config = dict(
    horizontal_flip=True,
    color_jitter=0.1,
    parallel_block=False,
    inner_norm=False,
    layers=14,
    orthogonalizer='newton_schulz_5',
    epochs=7.6,
    adamw_weight_decay_other_params=0,
)
Rows from block 5, named by matrix and row number. Rows with one number belong to one neuron. Each number is 128 + 32 x the weight over its row's rms, rounded and kept within 0 to 255. All counts start at 0. Numbers have three digits each. After the name is the row's rms in percent of the matrix's.
# fc1: MLP up (model.blocks.5.mlp.fc1.weight, 1024x256), inputs 64-127
# fc2: MLP down (model.blocks.5.mlp.fc2.weight, 256x1024, transposed), outputs 64-127
fc1.628 083:155126108183146143120136120147143126121104155116142124135108105123129125156085155091135109012167063101119163113099141175112100172123112196138117105090159108085149158221132133103134114131152137
fc2.628 090:121190142124116123190134153171085114098161100073147151110140129125153136133178095158105165144055142137136100123137191125140123108169158110059141080129084130127160114050130111151083127161121097
fc1.629 127:112061071111122133059142141148093134081121140126156100154118057093088108124124118094149071083156142137109171117117110111094092170127151088155074122175148122099093202093147176083119129118144113
fc2.629 116:118074105060148148150128149147076156148221122119169090140063180129160140165129095181104176155152079067149105102108204129141136124174131117080112174123105135144126084143166084120092130191126132
fc1.630 077:145153137134159171106055101095065154113156096083130116196152198168097104122068127103115140126103138096141104078159121147154077100112085110184122138145113088144150138188162113131124110160078084
fc2.630 075:108157114122010152176152081138127121110138173218157174092177124088140163146103191153173104172136138137122152194153140115095140074124113104116109123137113143156099130131084165147172171057150171
fc1.631 082:131154123180179132086158066126148119157142095151074098098124111137127189136122139196098099079086129131145143079093108106110129127176148108164123076127141103144068122085136164067066177164145120
fc2.631 091:135114134128202104229113140135155135196161120135075074101106102082146161107098118134152115053134130108140166185118119088092127105120072151101149095120101126228078080131102108081082136114133164
fc1.632 078:136146204193107153139129196171112134114142119081096136149137180172129084132100134108121091135188101185159162137082164188088097094163169147178085136149117064140161109099184061132094155057095063
fc2.632 080:122117141125145141075178095109141142066116099154166106132100090028137161105161102139075138106135146119138058153111183101132178116150165106077190123155166100156132143191112131077186108087153073
fc1.633 086:100088142083162095140085109100124156123106115120085164105097135133154168156140125117125202145123208122140119099147100065182134077185057174095036164112103122093137115096116098117113168098144129
fc2.633 090:141099131140107113059114112178070133140122094104137179132114143116185111116095112183147063114152080108083192135093067147144093168128132112162187109099167066111122124071112161139100151159134132
fc1.634 065:123062115121153102089176141165145119111094083092108141118107092113173069124149133074124153132138155109154107150099175141159150103166231171156161099126094121135099121119169094125126154142158125
fc2.634 066:131094153090105158107118120139079098086122089130083134095095128185043149169158178119118100125163112137143101141192115140131141128151139196116149169162152150122095119178107098115122116197149094
fc1.635 120:165120202172133122115101195096094117133145104154130167188131183143147111196095079117151103152173174115100171107080100143122140122116118165154138108084101148106113173132158129153083124102164091
fc2.635 121:098122095155154124125133136146086112058153112084137177147077200125140139145144105149134154098118135121165170127147132166137094123166106160107167113197091146133141134090161080196133184144157120
fc1.636 050:115044166110142103159080109138178127156161062141130133102143095163145113142150176209128134103132132127103151129175160117147112121120129101111182214149162112116073132085130099105049187143167143
fc2.636 056:114204138119096180147154131109160049092136111138110119092064115099183158109134136072122113114163131111113123116128084155123100132163126102152107125124137149218094167128118163102150057096098109
fc1.637 109:146152123139111113143077130062130122121111129092120148092115085103124133191096123156095126088154169122123131203140106202117116152116167103118111099164138092173077181136131095117153132172100109
fc2.637 109:110146150097148126085102143101127122140085134146134102115090119144098109103088113119147151078149075118095149091085140136167117186095212077114131098151080077090138209139132093174108066134109194
fc1.638 083:122139106199086160146081115075186106094126133117071098141096108135178126089117187120103123158131172110145111057076177108101106124146178111187170174200142183091123110127104127122085149110112141
fc2.638 082:132126144131149099095170136141094159200122200095115096087083213127135110174116171119128175153106079145086122123151140096145131134144149144172131152095086124069081175102146162154135135113153126
fc1.639 038:129115151136096138099120138107170111136131124114130136145144132103122115138064113114125102139136087198070067163097149134185173129080121138155152091058170115084134148138133149136136088150109136
fc2.639 040:148139143141133084165118122119128120149128094183151108074114115214133093105127184100097110092069124107172134133128132126096098124211153152111098147164142186153140139093115165120153110126096194
fc1.640 072:153175137113106092098114188130112173096114118183165133149113161181167041155157078139105159097135109161188128181114134083123153145085079097096081147146079188166167138116165084144151106145135114
fc2.640 077:086109102126152120142106076152096131119112101109139116125119116056107160125072106136109140168158115066118097111122181147154128110187164098087125126133067121165123128107139131150107148059133100
fc1.641 147:183072054116085090117116162120158129104107127099149140129097116137087144093158124124161137079112106142065097134113129126134193140142178158122134155138180073105110127108182104128110099109102160
fc2.641 144:095091133081113159094165077096143140135124116091133175193115198109113155134130144137123084128106162114107113022131094145126133093153094149115138184124159153114132143095138141138218078109101156
fc1.642 129:162090159098138165114106182067139165113082162134086131100141100147212149192104149134095174102167129147118124065118137094110027090097129131145116154170141099131118125061139141073116108103155123
fc2.642 134:117099091125136135095077079150149163146157130155146121105136180103140125133171136173165089113163103155111134163168142150086151127127106089159183134078135144096125127109154159106131122168113104
fc1.643 045:140172116086076071123114118124131128175097098167127088145087132114120150093119126147076129087171131148130182122133112115165130160102156142152091145161149151084144163176152126150113142102118110
fc2.643 053:133073121164182115083116078117095057093158127114133163137153132120129095161113096165121157150162107124171117150143120116141084108162117150107140090096155131154116151115034168151142086112162146
fc1.644 087:093091119173131127110116147117119122126096142105114181067140106139130144109118167131098130136040106127125107095125132116084124079064174107164184164086166134089109136086127170090166133155111139
fc2.644 095:143095121095123147086075166105130159175161145098131143189151148165122130153123125110112146132148104141093142097114182114099148199143068138122065139134095160098134107155136133125084110113097182
fc1.645 078:098128215139139098104177156116194156093083197131153151139157108185153117111104150158130126070147157127128146127147090158107129120112178126153083103116140078126122112113180122083151118055170161
fc2.645 085:093136139101116152115104094112104101082121045118108063146150151090118130152169168143160072109187134109132170121129073127115111139127099128052140089157098129130129139159086131149153118126122153
fc1.646 075:125154141161102138090115138118111094135110146137124140141128176129109180168108096101127155144106138162059112055172141185074165172119118114125181116096068118114133125112139173118093120155143164
fc2.646 068:193116117110138098127116149117147158163156088151137102096109128185114058094072146120193117146080171097178097140158149115129147176083080180102084171118105134100143128169119062130160101146090166
fc1.647 057:149097115153123127108125126127121108123153155082057134107110145154133187109103072140142162194130134121121100056140130165159157154077204138143103151132129065108112135170103190118094091152233179
fc2.647 060:088107111058118126110098104128134147190135118110093129155139091153160148140110128151080170122176168094158110106107114111108112148153141105080121104130108148126072188106143094067151136088102101
fc1.648 116:172161117130132123088055174199099086064188072072131178098087127179209149124078074139135102172151111094085169177136151114141125152178110157136102100104141160141137102109152147146088170135174071
fc2.648 107:102113121068106119134178158092145153183053100129156040122077069125105143154176137113096154119144078149130149118175182145094132137165102148136107123139131111187143127142085105145151071120162082
fc1.649 125:147171080144078098104140174128111104081063146084151164119112125134123148133108103115121116163121084086090145106071102163110131120142150135117112178163165136144197073142130161137127183095107137
fc2.649 123:096083119124158106127092105131122100122186129101119134099129124167146136136164113132141104116092066205145147204118147125113092110112136112090162138137109102095107132134139169168173147083103098
fc1.650 122:113113145119074098115098144125164185119129136146085121119164153165166127082100127157114154178104118105120040126104112116170133188161076126154121161123146109158131169102140143122102150095093119
fc2.650 124:157161141171117152112072161175161117131132125133087084113117138074100116150165115157114136066146100047163096109212140186116142109136152154117125128165160140094152126195157111100149063166140170
fc1.651 142:140111144082095127147149115105152105116107107135189157155157074131091109096156165140121065140136112166154132144146123180098159164139109132119173086128092120149104115077141120090121077139091153
fc2.651 134:192137163176200126147135114085161079127181137127119143110072129085119140104154098098113128104103173079124087176158112106090143091087084153111093146063112074110140138086134109093128081111133128
fc1.652 082:164129105161059100098128169172145140186129081186128159112117174095169088111188158128120163129140165110108156172133081155134108143122107098107125188168118156076130119152151117093109120103084170
fc2.652 080:075100082141129137138125162071135118072134119173151125104079153127103138138113065101097151153167090140140122092185141136153108105167132139104150160099154135164136176111138150157150201074138103
fc1.653 053:164110129126098035094131127111102177125150115146138107148126152102153131180128206070113149146154140095087166065109069151108145153133186143122075156165116125145187152066154142107163147124104165
fc2.653 053:089084154148147163108153129161206158073176179175134083148127088162093093147106078162067125103175143183130159165114112119158094128164145176125178085108155108063124123170146141136155163143159127
fc1.654 057:116130121112128174102086137085117147166119152116111146047131079118095116131086085152114105108202156150149158134129098158092098124159168120142137133130057124089110115082130112146121108102182173
fc2.654 059:116160134159156106104162158115122074107139128104081191141136119190183080102171155077140105149081078116164058142118092099137144166106171112110096122113176068141098177102175166093171133168091104
fc1.655 095:135103148109137091088157105144103108083084082155137025135120255148118077168139091170105124096103124183100154148105150126158111159087174106126089137171083104094114090192117088173129151123097141
fc2.655 094:142138149083127113192090113110116090123118124132165138093129144059095185164101120109113100059164097084131131113097101116159193165115151151186123186091073105181134112132109168087102141139174154
fc1.656 067:117101111147091144133093177099096108160168111137149210149096134141144138167142115110151182095141169208102135094138151118096176135141160106138104106155113132092166102094145094124136117116149114
fc2.656 061:139154165124170094143162124098167151118121103116145137123122126173181107141139106130152097160128109255155090125104140154091154079116186137113124123101118111105102130139152183139119128195091102
fc1.657 058:170155095070134117113125056112109119102162153150168116147162088118080161135028151077157136137118160132136076084140153121121118092136142152079137085179108196144112154111141040159126094134129123
fc2.657 058:111157151167098084138166035095194126100101105181088119062145143153167124126169150062151133120091084112200120200102134133146093149103157115146126151149039082170096109161093194122137088168102114
fc1.658 108:105125094095097155141101141096188178077097148080109047123166174115151190109111116117141118121114098121149090136055145110100116139090124106159139139151105118119102163136147160182162162116124168
fc2.658 105:098098145181148075109145140191181109159117127151140152062084152086139099155157063097136160088107205172127099126153118111122121154116172144144100139117150105126141127153123169037173128107108197
fc1.659 098:090085074105040121068137119126088093118095065149057153138146098093159148123103090126102183115144090130201101088147153156135132180172213089113130126129151168144134173173161092127133148135111106
fc2.659 104:107142139111104101117124110172120092150073120140136163122139086085123172115127170072094177116107156146068078219108104167114171091088210086084162148092149136082115111134111119095115157123165125
fc1.660 105:141103128147089064131093119085158079134083076115109059118084115114137164074120158121112158138148103133153176097122124189091095137129170168103144143136094156113094115090141142105122144121064153
fc2.660 096:139121164108155161111126146089076194117175177133169174154132146097110168082130171102134165179120138138093100124136140081088144090073115116166137173132123099135128120157113133113137171171114103
fc1.661 129:156123072157126130114146161084122133156186118084120130143153118189147135126130122121119071141168122145130081127124092219135124070179198145148158127137093129106098114070156137144149089085149100
fc2.661 138:107136158125094185199116132123094111149151122122108112086149114142131109055110085159109145106109117080099121136123083119160159200121139163149150125135134082145180139131088135119095115195133163
fc1.662 103:171152128089121095093163051178207092176123066135090163142139114110167087163110140157092093117148137022054095146150118108109148116099082097146112117165090121190085139126117112129201107143083127
fc2.662 096:113137135140141123120058197106164120064121106091100116116063124154167146105185133083117115134125139205149182168119116129116097107143114147116182089067161142044132144090153145121080114080070151
fc1.663 130:108159150128165129139085127142134131106086179177143129119118155095145145109151076105150103072116105150109119045122121182147149182176116131066110093178087163153121180164163102134136123127114137
fc2.663 126:134094115133173156158078095253224111170111113094131167112128144092131085169129122159110135109117098134160179155144124141149114115112171129150147120096175127079072158102102140163109152069172159
fc1.664 125:125146102069128114119160205123116130145225105151138035086097111125158114192077096149136125137145092139140127119138107149184178107107126158113101099154167140115141104154116112104122105152121151
fc2.664 118:158123104176089094166126098143101169073112133149108141164124138092143176133161110167130129103121180117077094135129128103147082149139115132155105104110114100090155134147121140066125105153089143
fc1.665 122:096172174088135073116165133139130152138121190133143195109114105156101107035121120147088106127157111079100134107123083131100093100151189150161137136130129096118098141156097150129146151147101138
fc2.665 128:156045087092127112121134166123129116143143035086129083146155067109188123115102156155172113111113153169085114118099160095163104174085043093154151105099071137102134143080086146095132115127155065
fc1.666 073:167117146091084148149116124118171112083098112123089171154125118097093149150107118110097173153165040145069172157144138133059068115174122145084148181207171084133154108104117104105149128143116103
fc2.666 081:058131119145116162100169129120062125075130156173161118149099126151100120097109127112193115108208182135150175094070177094093118122100105173113117142094143083099113105158140195159131103133130100
fc1.667 076:112112095176089122147171156140128111135125057090125179154159087149112122052104126058111134124133132085133166054105115106192187121138116126110099142148121116075140176109105150086055111155152102
fc2.667 080:096110135149106155125175100111138128104150123156091115118122096092138174142128130150105112148096128146144136185085110127118107126134189148079146122127102138175150113103155165144191168140092182
fc1.668 129:143163146081193156089141163117138162106114115179079152134063099161118104172111134126117138084082107146103115135132128157112133085138113140143050108146117089093147043131158139106085144144097143
fc2.668 151:111117150157069189151154057122046147191122142042166129115141168117158152084126101105126117118122109157155116137129096069160100147064153122139123163111151081127120157150054144142105135101101124
fc1.669 118:093105138178080105097177112140192155130157167089112111163114102139081125165158139102086083076125129189128096100144185165113134110111097133153133135172126150134123119119159123054123100074108108
fc2.669 121:140133108096110165129120135096130100160139101181137114117169118119177113107183118185150120157146110149127164068116116133112142149157139119143152135117167199088201100143073140153085151115131107
fc1.670 088:128111107100091132077130107076158131106116136120178134160137136146166096094122114117160170141126176102085153155174112201145130137107121102155084093252132155046101116091136155182103173097105137
fc2.670 083:146174071145139123146128139180135119053173130128108163127125128138110151165150137138146103079074141255099102083148062105116099187161091142137175150131110159155169166112138119150143154137133144
fc1.671 130:118133137145076111151136174080157165125131121084079160118138063119113126120088078156168141111154089134122139112216163193116089140176096131104081141135154117092110143092147151138152103143132158
fc2.671 140:126115128137145116081120174129095065067142151088150169127125191126103115070146124170105134141099101139135156121115146105127149117127089146157130158153113094149128141152154102144092138065192107
fc1.672 096:131106147137114111153053126166188078136136102099100072114100152148163082172139138168140184093173171131128082119121112132126140104186136188132166144147141098143128088110157096099101121115173202
fc2.672 095:073112096102146123083120073116098126131192089175182168156084125085165083121078125129134088091114115159128049120137147066183166100126101105105113113092132125094148144109142097123139128155141111
fc1.673 119:146107124125146136100114116144130116139107111147128159143132103141124123124088067121116146125092122142104087110096164114166139122121120066151068142082182086162122124078117111169139168109127075
fc2.673 117:114132109182129099143187100229136105134093140127185126149148171099151169118078121140120153187133126100123099153144169113167164144119106151116105137160089139194142075154136084142093116141149077
fc1.674 048:154176115113099135129130158137165160148102113096128110211175126150110076121115173115121210081112089189117122078117077193159084146118140136148138134103123069116053129106128077118118134086099154
fc2.674 050:126093125188133134164042119118123131106185091098146134088178091100123102123140084152161120124147152143100115124109112142105110147101137172104080140143172176075126133089121144161199088136173141
fc1.675 085:155117065100110093115112105141123118124113086153095098174084101154131121210124104108160070138058104188163148128129124118013080187088167124112110130096179103137135142126123104133084152135157123
fc2.675 089:103126134157106177188141147156159103163115158063095163112113140142166095159121130162090166148154211129096133118131146137163147097142062147113192180094160187147099104138061113141058058175138192
fc1.676 063:061102088127116107088075170167128072081080105119160159136156108162137125144134146122071138120125203139149142113096083009139061168136177130078092090119135064163141130169112105092114095156159138
fc2.676 067:148136120122125116139032129134095188209145136163112087106151184129087082070139099162135160087196082128092091155121174178146197099155179137149130197106104151140064135117153186156103095126187130
fc1.677 083:162094164157094156078161134132130110135139076131078110161161125119152203090155135133189078202170098155062131111117164168097129139126181080123123101080142086134068168140154122164104138152082104
fc2.677 084:061132146098133128167128139131123096124103097125169155164146159085113089147124068112075111122090177092092140112144168144083130141085140175188068094161185202150119113159154157124103116090153191
fc1.678 101:133101175137105155098108160116093084177151142139164118157112120131081141104086072106135171134159149101130133136085130141137113067097110138166153178189152142158164153099147106171186115105120121
fc2.678 113:136136112202158138177118082135113172110092179060120178059161085121132135110100163156117054130141119117101161152112170107161088165107200096056140108145140132122076121179168150099113145096114136
fc1.679 109:114164076115118156154133139112090143174068102140145180187061111134100114156112151131097108073139106204065164126113089126090157156125092123097131102112184152145076152090188144107132130110184103
fc2.679 103:128121163168082127135135184084142146157113123091108073135175068137119106119128114196148125130123167134138111132123159099159139170157146142134138158211077148110188159121038068142113110182114159
fc1.680 085:105115123119153160059063080176092128142108113131106120169130158148079122177182167181137112120058120091168215152125113107139123160098112174078130114171120170105195097094129128170120104103146160
fc2.680 080:115175095136074195145127081121200076114096111118091179118102126199120138152122150098112144245122073122161105177144110132166109112086175124159130126095096052102141169134143171138195130095166133
fc1.681 114:137132140142072125117140116168078086119123184108102101054115124054177139122152091172147165098154109147149207051143105157084141108187115145153172116124165194085101091144156120103147126112156121
fc2.681 128:139121117088125106146094104129110117145141107156199073118043095129124090123179095129092120143127116108120124122103173208162130164135135141111121080134074109215106130142109137105141094223191120
fc1.682 133:134142143110116097120151132161080106094098110176068077104167061120164136121118128094119122104110087139131103135109112142172112111089119154191060107093155088151061092159151121095112134109089078
fc2.682 133:148119132101078137169121134150168129094104106063135114097155137105099178140121123133130115090170108160097160189134146052101151134116159174081143177133175150063163174119130139143128165148129121
fc1.683 068:093116127058145111102085123132116182160147099064135148137109048152092103129141130121137139127158109221097129128109102106115170143168169120156088148131155168090056095140106187153151145119071118
fc2.683 064:145151134109060091161174138159168136125133108121155118194082090132179131076111095137154085089163144120198130179142151141183110127090113119148143074146172159192115152069115127144163110182154164
fc1.684 109:117095075069094172087192163097074135077142163108138216054140128088191152109117113179131137090113168135145112144141105155146094174127138122176154119150166111085150138153142118139148122135122165
fc2.684 118:151173130154147135100070093157149161146182129171181146135096093162121108112227127142153119179122125110180110126076168166134111131122117112120112133130084090110104071126164149154125122152128180
fc1.685 079:178160108118149118120140070109177077175112140164104109124108107122102111168142105095166106142148118163166140108083117138137101121126129081127151109114147040149133133158126120109171116146150185
fc2.685 078:138082144176092127120129130123127137143140061150123086092093086093063095084105204108149199225164138159149116122160072123101112151141124139086169105126127220059155165116130186150153127170127128
fc1.686 127:175116112086101109124112145212127120146131108160127071115160120107061104117153123121105147118094109189144121140179097114151106136117200094125133185172091131119152144104147121113144105142163154
fc2.686 119:120078123137116096099193179072154119102172111123133166160143166176098142124104195091213106114142127082114158148111177079123126122113144118180160076141170110182130110187095131158166130141076149
fc1.687 113:115105100208085061133157097191164129123117075138179196188138145117156152102108137095156126089149094142126134139152210112153132106127165166148120098094153093120098098144194137114163153090150117
fc2.687 115:151128141089152181123125150106076179163081091130099120062153137093144150131114120119108133201101095146151046107103097068066095203177124048118132130177138112104129135180110111216142127164117116
fc1.688 110:107148159134100134091095093117079129141165130123076102178090093108165139065138152130079107131108137170114161084175113167131140126122175117155160100189176100187123167147110126119121107113141111
fc2.688 116:149067191104133066116166154110090132208120171145137086094129057144191127162153171146159113133143137156180171115134119098146131140137148149088109103127096157076137115070132118122159126103131136
fc1.689 139:146157092106150127067114147154146113165151128182105159177102173180112138133138106221146114166182165141139170154147157188106110090155162133150140125111100075168088193092111114131090129106125179
fc2.689 137:075112197149081160162104086099148117098112155144084106170169091154121063126114166146092160089096181104145124150029108174123092212114091085143120127117163157135120148170158081105156131168112135
fc1.690 076:087170142140110153076079171108092089147114192121127117147145143117090137093121153138138099114160166104100145141108162177174139098109121149144136059176146096065088103131143109126120131109169154
fc2.690 072:106159091153130134116137127146126162103121098128127183171082128092133128148146164149165145153128111169153075109117191151118114144168113089115136097133087186115079117128082192147129154120108057
fc1.691 075:102151126159138105084107065113176136129111141148109100102132109145136131092138134078136119108153145162134153185116136120140086168107082108145087187150151175200104120149163158186112108095116154
fc2.691 076:111150123135175111137143137141201098110109116102093155149130093165127181150100083174153107137118077112204141152147147095094082103119183109166178123049190070108085124118067099114132111152149124
fc1.692 097:149097163201105157133066061150052095141118121132133091171193214160112127121159055117138126119143161044116166164119171124155142093134101154114114135150131108095096175117166117094138117171207060
fc2.692 091:080165134142121116170194140087153093119123123153147123153152170165193135081151182070156130151113129136155142140167082092141120098128106106127165130095082065203083146122063151160104142140145160
fc1.693 119:125118126086130165084119116131131133169142172118137162123148138134201127171127076147150120088154162196089105100109114122160100177203111131174127090120153114161136117118122094122156113128084101
fc2.693 113:106135133154127091109038115155138140088090109192141142097108123133095115144151097156091087144154115063131126098123096115112111127042117121090139133086156105141166112108142096182113155097154128
fc1.694 103:115118127125163113137133179149197070157120110099116101080178078055174138126112110112075078143060130114140164154177134138112130142175070191140113111156080139086100169160159167117108115150130163
fc2.694 104:104185085113153144122155128123074186097120136147131158104086117148150112158121144147167169121139133124183048128079095107177059096108119106107107139117121137185090019087132148150140144134126084
fc1.695 081:117099072121108125108091120100187147195168096140123156152138234158085157101131117132116091149115104128156108108173131092168148106131071116134133094094110097140118095129147159119134165170141195
fc2.695 083:128128126147124198104128082162105115159068125136043159110074179128099178134164082111195118133123113144160153122133133140095072129133079109087165124171122160162069140159146099075178147127120169
fc1.696 114:152178108081127125109145131105115116116085073167121142146128071071123119138108106148101182170112127164132083159164129116154082179103207188166129115141063140141116175183107134133061112125191133
fc2.696 109:022106172150131136146128117118107109188125130161156169136091131065108121094129118116118114125150187154081140118111144113151155112188137144150098157149124134131114093118107110112117118110083098
fc1.697 040:056142093087101123100108127157122145091161098143131156088124129155103149162108116207137130182124089170094089101105086082072141123178160104137114141112122077159079164111130213110068137181089115
fc2.697 041:166125143104126152114129145097114149134118139151106096157106081132198103088116122104088131103161190119144104119131146175158113103141101156182102103129090149156139095172067094109163111134161132
fc1.698 082:104078123100106058073120157112111177114171143121185197141058107091119156155136145103102122205134118108119143063140119086111120115176135123148127129184126110161156191134095135120073160126129140
fc2.698 086:141119126129088124099138166140150105145079143072107132102153143096171086110114132165165197150134096153164098129170141144110126145128107085106149112063123135104100146100194146180174161076138116
fc1.699 054:126148143148154089085149092056156107137124189168167143141123178127133102125113145114130177160098140127101108153106131158118123124054117134129139091156101118097159124109180166124104167180120193
fc2.699 053:120019086114096196171130112147121128118081126150109150085064102129100130149169164180123180085166170215152124143074135122177168111136130175139111117181173140142175126121105131105136111172129097
fc1.700 085:147102090087128150141094052073117120160136145170124148198130146128166097087169104138164101129122150115098180108109082114157120110098143102133090129152174110172118108138119114120130113115107095
fc2.700 079:149187151182120103151208170157121183100147128080128096096114161119111142145130113163091154080123143181132078133122129121126058149160140141123122140153073096055111036101151122157152135135106139
fc1.701 118:128110113110085114081105160149175119048139188137154170057148143156152191109089148078072152086125119179100188115104130154091107093118074108156182118187147141129124151113167131153083144153106151
fc2.701 118:128154116112180119095167116150130166105104182058124100127088128078193077118095092204173157126145143163109197104051115116086128079065096193159059153145170123119170140108138099099157163083115099
fc1.702 086:153153159136132202138113213093132102116196157103118151137156080132060141102126177178092111053178119099149152126089135124082151140136146115123131129172123173162124127138140163106097157084112099
fc2.702 081:161128108165149083141152083100087130128133165148114091118107157102124186145120098065174103178141090164168107114131081112111150112101171172131105081115141099041092232159098091126129156124135119
fc1.703 084:121112141128133133132139094069134109141149096132096127157131177078176111109200099132108127055102130123137147086134135154149096039119119146117143157134136104147094122081125137109096078129115132
fc2.703 094:101102165154096121176153148139097134165103113150098109117126068181139115119090174121167131141193113120108070157109113050138105194109102106146119205152163166167105107132175200154138128120133142
fc1.704 084:130212189176132134077160116148107122137159132181136167167110122166131116161127135174107085132138109166094180144103085151120092134128162126135105097156104146156148113107110127111107086134140124
fc2.704 082:160134117112109166164081073061174114122022153107120138153091151110094089149175157152118119123150109109141108144077158124107140140106073126054119166145127139115128105125114108184036133139140208
fc1.705 082:140188149107102085102129100147137154200127055102142095140118161137182156067122118103180130106086155090116092121080138136150068142087117165138114091121105133130122147169113129174119103177102128
fc2.705 083:086159096152164072100102107096187098116206160142179130106196176121117168077071092101065127146224159138172082156133116155075173105146141084137105154185159099104150147131139113130120107132132166
fc1.706 129:138084156093125159133109103101103057114082148158140134143113069090120108123089128141100146121120115152136089113101168166116076085177076165118140082164103113135169159142127089169126073138193123
fc2.706 126:092185156161091058106171115156072114079147085165164091136138119165118148117131132132132106095124110067062073118075109109138175057163094169142125070170140126135134146125156147104090198162120224
fc1.707 100:169172099103185121110202110085135152178110186197130093068183164131075092075089097128115119152208104126132101113103127131106160090162143129145154090156101166157104100158100155111160118098089086
fc2.707 097:125191137093099079138113098152098105053178150070106113143094111117138130151095144213131154096131179107149167093088140106103115186140140167098140115139095126094088101093160107159134127139170130
fc1.708 089:157136134110182116083125154093146143158126129106128089123150153114171106117177075092129108091159128157179096144162109085150162114115055120162122126122114108157102144132117082137124080099181128
fc2.708 095:129086090200094133111116110164155117172167165086131062106093090179057113072056116090110124134134162111132146153164177138117097124159122074095065148163105122108173158113147135108154193138112098
fc1.709 085:110140132156082167091148137088114091097113054092069129161084082154155154163110127139120112084121134148095074103178102143111143110176145104170255121113125173059029097092163100178091120118080170
fc2.709 091:100103156173157142135109107128117170121128179156178176110073183142109087119204119111107146160088131133152095125117121096135174121093107124159095144086147164141119111173093120082135150178149159
fc1.710 074:130155109134173144085155170127066112099144109169124109068138188057093135135097098148033123160114114133168139158130099089126114123111180128069116154142153139149127126140126110117088146108134092
fc2.710 079:074116176157162170156163111163165154103174142068151153114093144173136109061181149094167152118106128118067123115178111119164143168121214121190069130107139106106123123110134179113120079118153092
fc1.711 125:159132146112138135131151105116092144109167130149152099113109194037145103027131123121182045084125203178071086099148159165104100114109134136157149128132118115141168133135136105113090149100139154
fc2.711 125:118174152069078165141124119106110126148054084191114129129107151112159152081170095155107104174129099075161139112155135139137134131158085111155061110074116146121123158172096171200134152138054098
fc1.712 124:171150122124121148106118139112084182104067182081079138153132139094139101213089119163125121117106129172151145189131063121074187114139126091157103131127133102065124147226160156140128153114122173
fc2.712 124:071154124198113109117165073103154128122091094169134122090111123118145179117114150138153128116107140092116141123153138112214066128055159135093163139117161095163155160228120140098122171077141118
fc1.713 104:111159136115131163083112129072218161160135137167132088122115067114072060153106161160141127068126095127123144138113090082100130114124095143141082076147131133158144170107105118081096130173038124
fc2.713 102:129163111179098075178095092129098135116153175124089221134059141156125149136105150136122116154212129103172203098111167140159136165148107140126115130120126100159112087112156145142136112180101082
fc1.714 084:163103170124108080112119145150121134127101110125152124106134096146090122093130145091164109139166129106171134190149111075159121150164119132105129102125118084117081165131108136104126155125111190
fc2.714 082:120112115089084114068188150163132123067148174156092112114106091078144138132120190180137146160157150126142094159090142157123053104131190132180163117105163092138170100165090158148151081128094074
fc1.715 120:150112111140127103126199202043144136126135109110126177140115103060059131135200100156090168146100108166133110059162104182091080117112096088130148138180128179171180098165127114140125122143136110
fc2.715 125:172109129143148193116072128119140220087142097187145099130212082145109110115105164118183125111145185099115124120093116125102125099124156175072069070148092155076134130126047149155125142186120163
fc1.716 112:127194138138140144121115149133127138067130149132128144193128113132191128177077122088120088087181089146095131202099116142091137131089110105194113145147130114149085118138124106178128162077101192
fc2.716 120:102149118128151112157150148110139101144176111089097094199094176082083152132118179090100141151117117107113155076140186119149141133085123110099199072191126107060179157064140099107091186186094086
fc1.717 062:106129069092078167116133101110135089122161111125122115136086118121157069141141164143153111107180139222096143108133120152089146159165114150101105129162131082067159098101142122133137166130046151
fc2.717 059:110073159101191143082147124085068105182182106081111108105131126121188155082149147145145069120141175255086122152139164142090135185124186143150167126109167166107113134112173207126112139098109113
fc1.718 085:113127097115129127132113126115122133142100143095146132143151075116148057103121174122151116153148103101124163072135132098118160138223202145165146127191083181133118150084125176131116092103164092
fc2.718 091:121141120138147124161187168173158160092149178138130080215124129113073171157205073101086135205111130126152092172149052146165093153148136154122032122127195096104113087123161101117157113151095122
fc1.719 095:143113176136125099124174138118143150101140080129151105124073094089089094150115150152025110092093133099145168162148135093142100130077151126118126126067118130150143182119182126128085169111195133
fc2.719 096:142140153098173207144122193150152122102182120174114104128109128151127083176115158126150119119124073120141078099050101132142132110201120151149127114143176095253140162149058121141121097116128132
fc1.720 128:114105141144137129113114119134104134113100076124127150118120085083100104109103214153150155149146104074107150119108122129145115122136153040135067127147118093127107163112131158048121082116143151
fc2.720 123:160076082066103152144070212120107141077166142082120131185162161083159111103130152181083123101115162148125136143079178131183169154067112120120153116190121184160128187111164085130115069154112103
fc1.721 091:160120097129168163152115119122146163112152108112089105179089141172111164129152130189088196147121078126119125059060109120156083120145118138115054111136108147118117118125128104146160140123048091
fc2.721 091:126091160114125094142179141147159167145134151133120167113158104121124129164149108089113086170129145100178124177163104125091078125098113115128042091102109081115122085128051197134107121137137105
fc1.722 069:129172159174099153100164139130102163146124141128135074156058104104114131131154109194101138092114086153144111152134109157152162087113109168069143134157150135111042102143160098146121110174144124
fc2.722 075:137155119132152135125125124116142151166179096154103150148115089169169222110121148109172181123178166117118121126078110154166091124170088073122138095116196129124148100148061112096137104083124114
fc1.723 102:155141117032131112110137166090159114052102133133118160113092148119104133164111096136149137115127149129089111094172110152176111132127126180164137180142146130130056077093203112139116132165110164
fc2.723 102:081111121148165121145074170176163144144156138161206095137088122116192140131125129202129105143190144091112103084109123142121112109199117119145163110119157118117169176154097151168144075042105127
fc1.724 086:098156152138132153074162145064147045131137060054132139102125124055142081115121147142126134112145116036131155105130137148178088094104130152084078155137088164121170122123218143167124154099158127
fc2.724 090:148093119114162081097119077134141093186121134160157132146181110103075117137040084075137141182105129184099152122103118143085130100143160153112125139160139122148115077169100103127162143148181132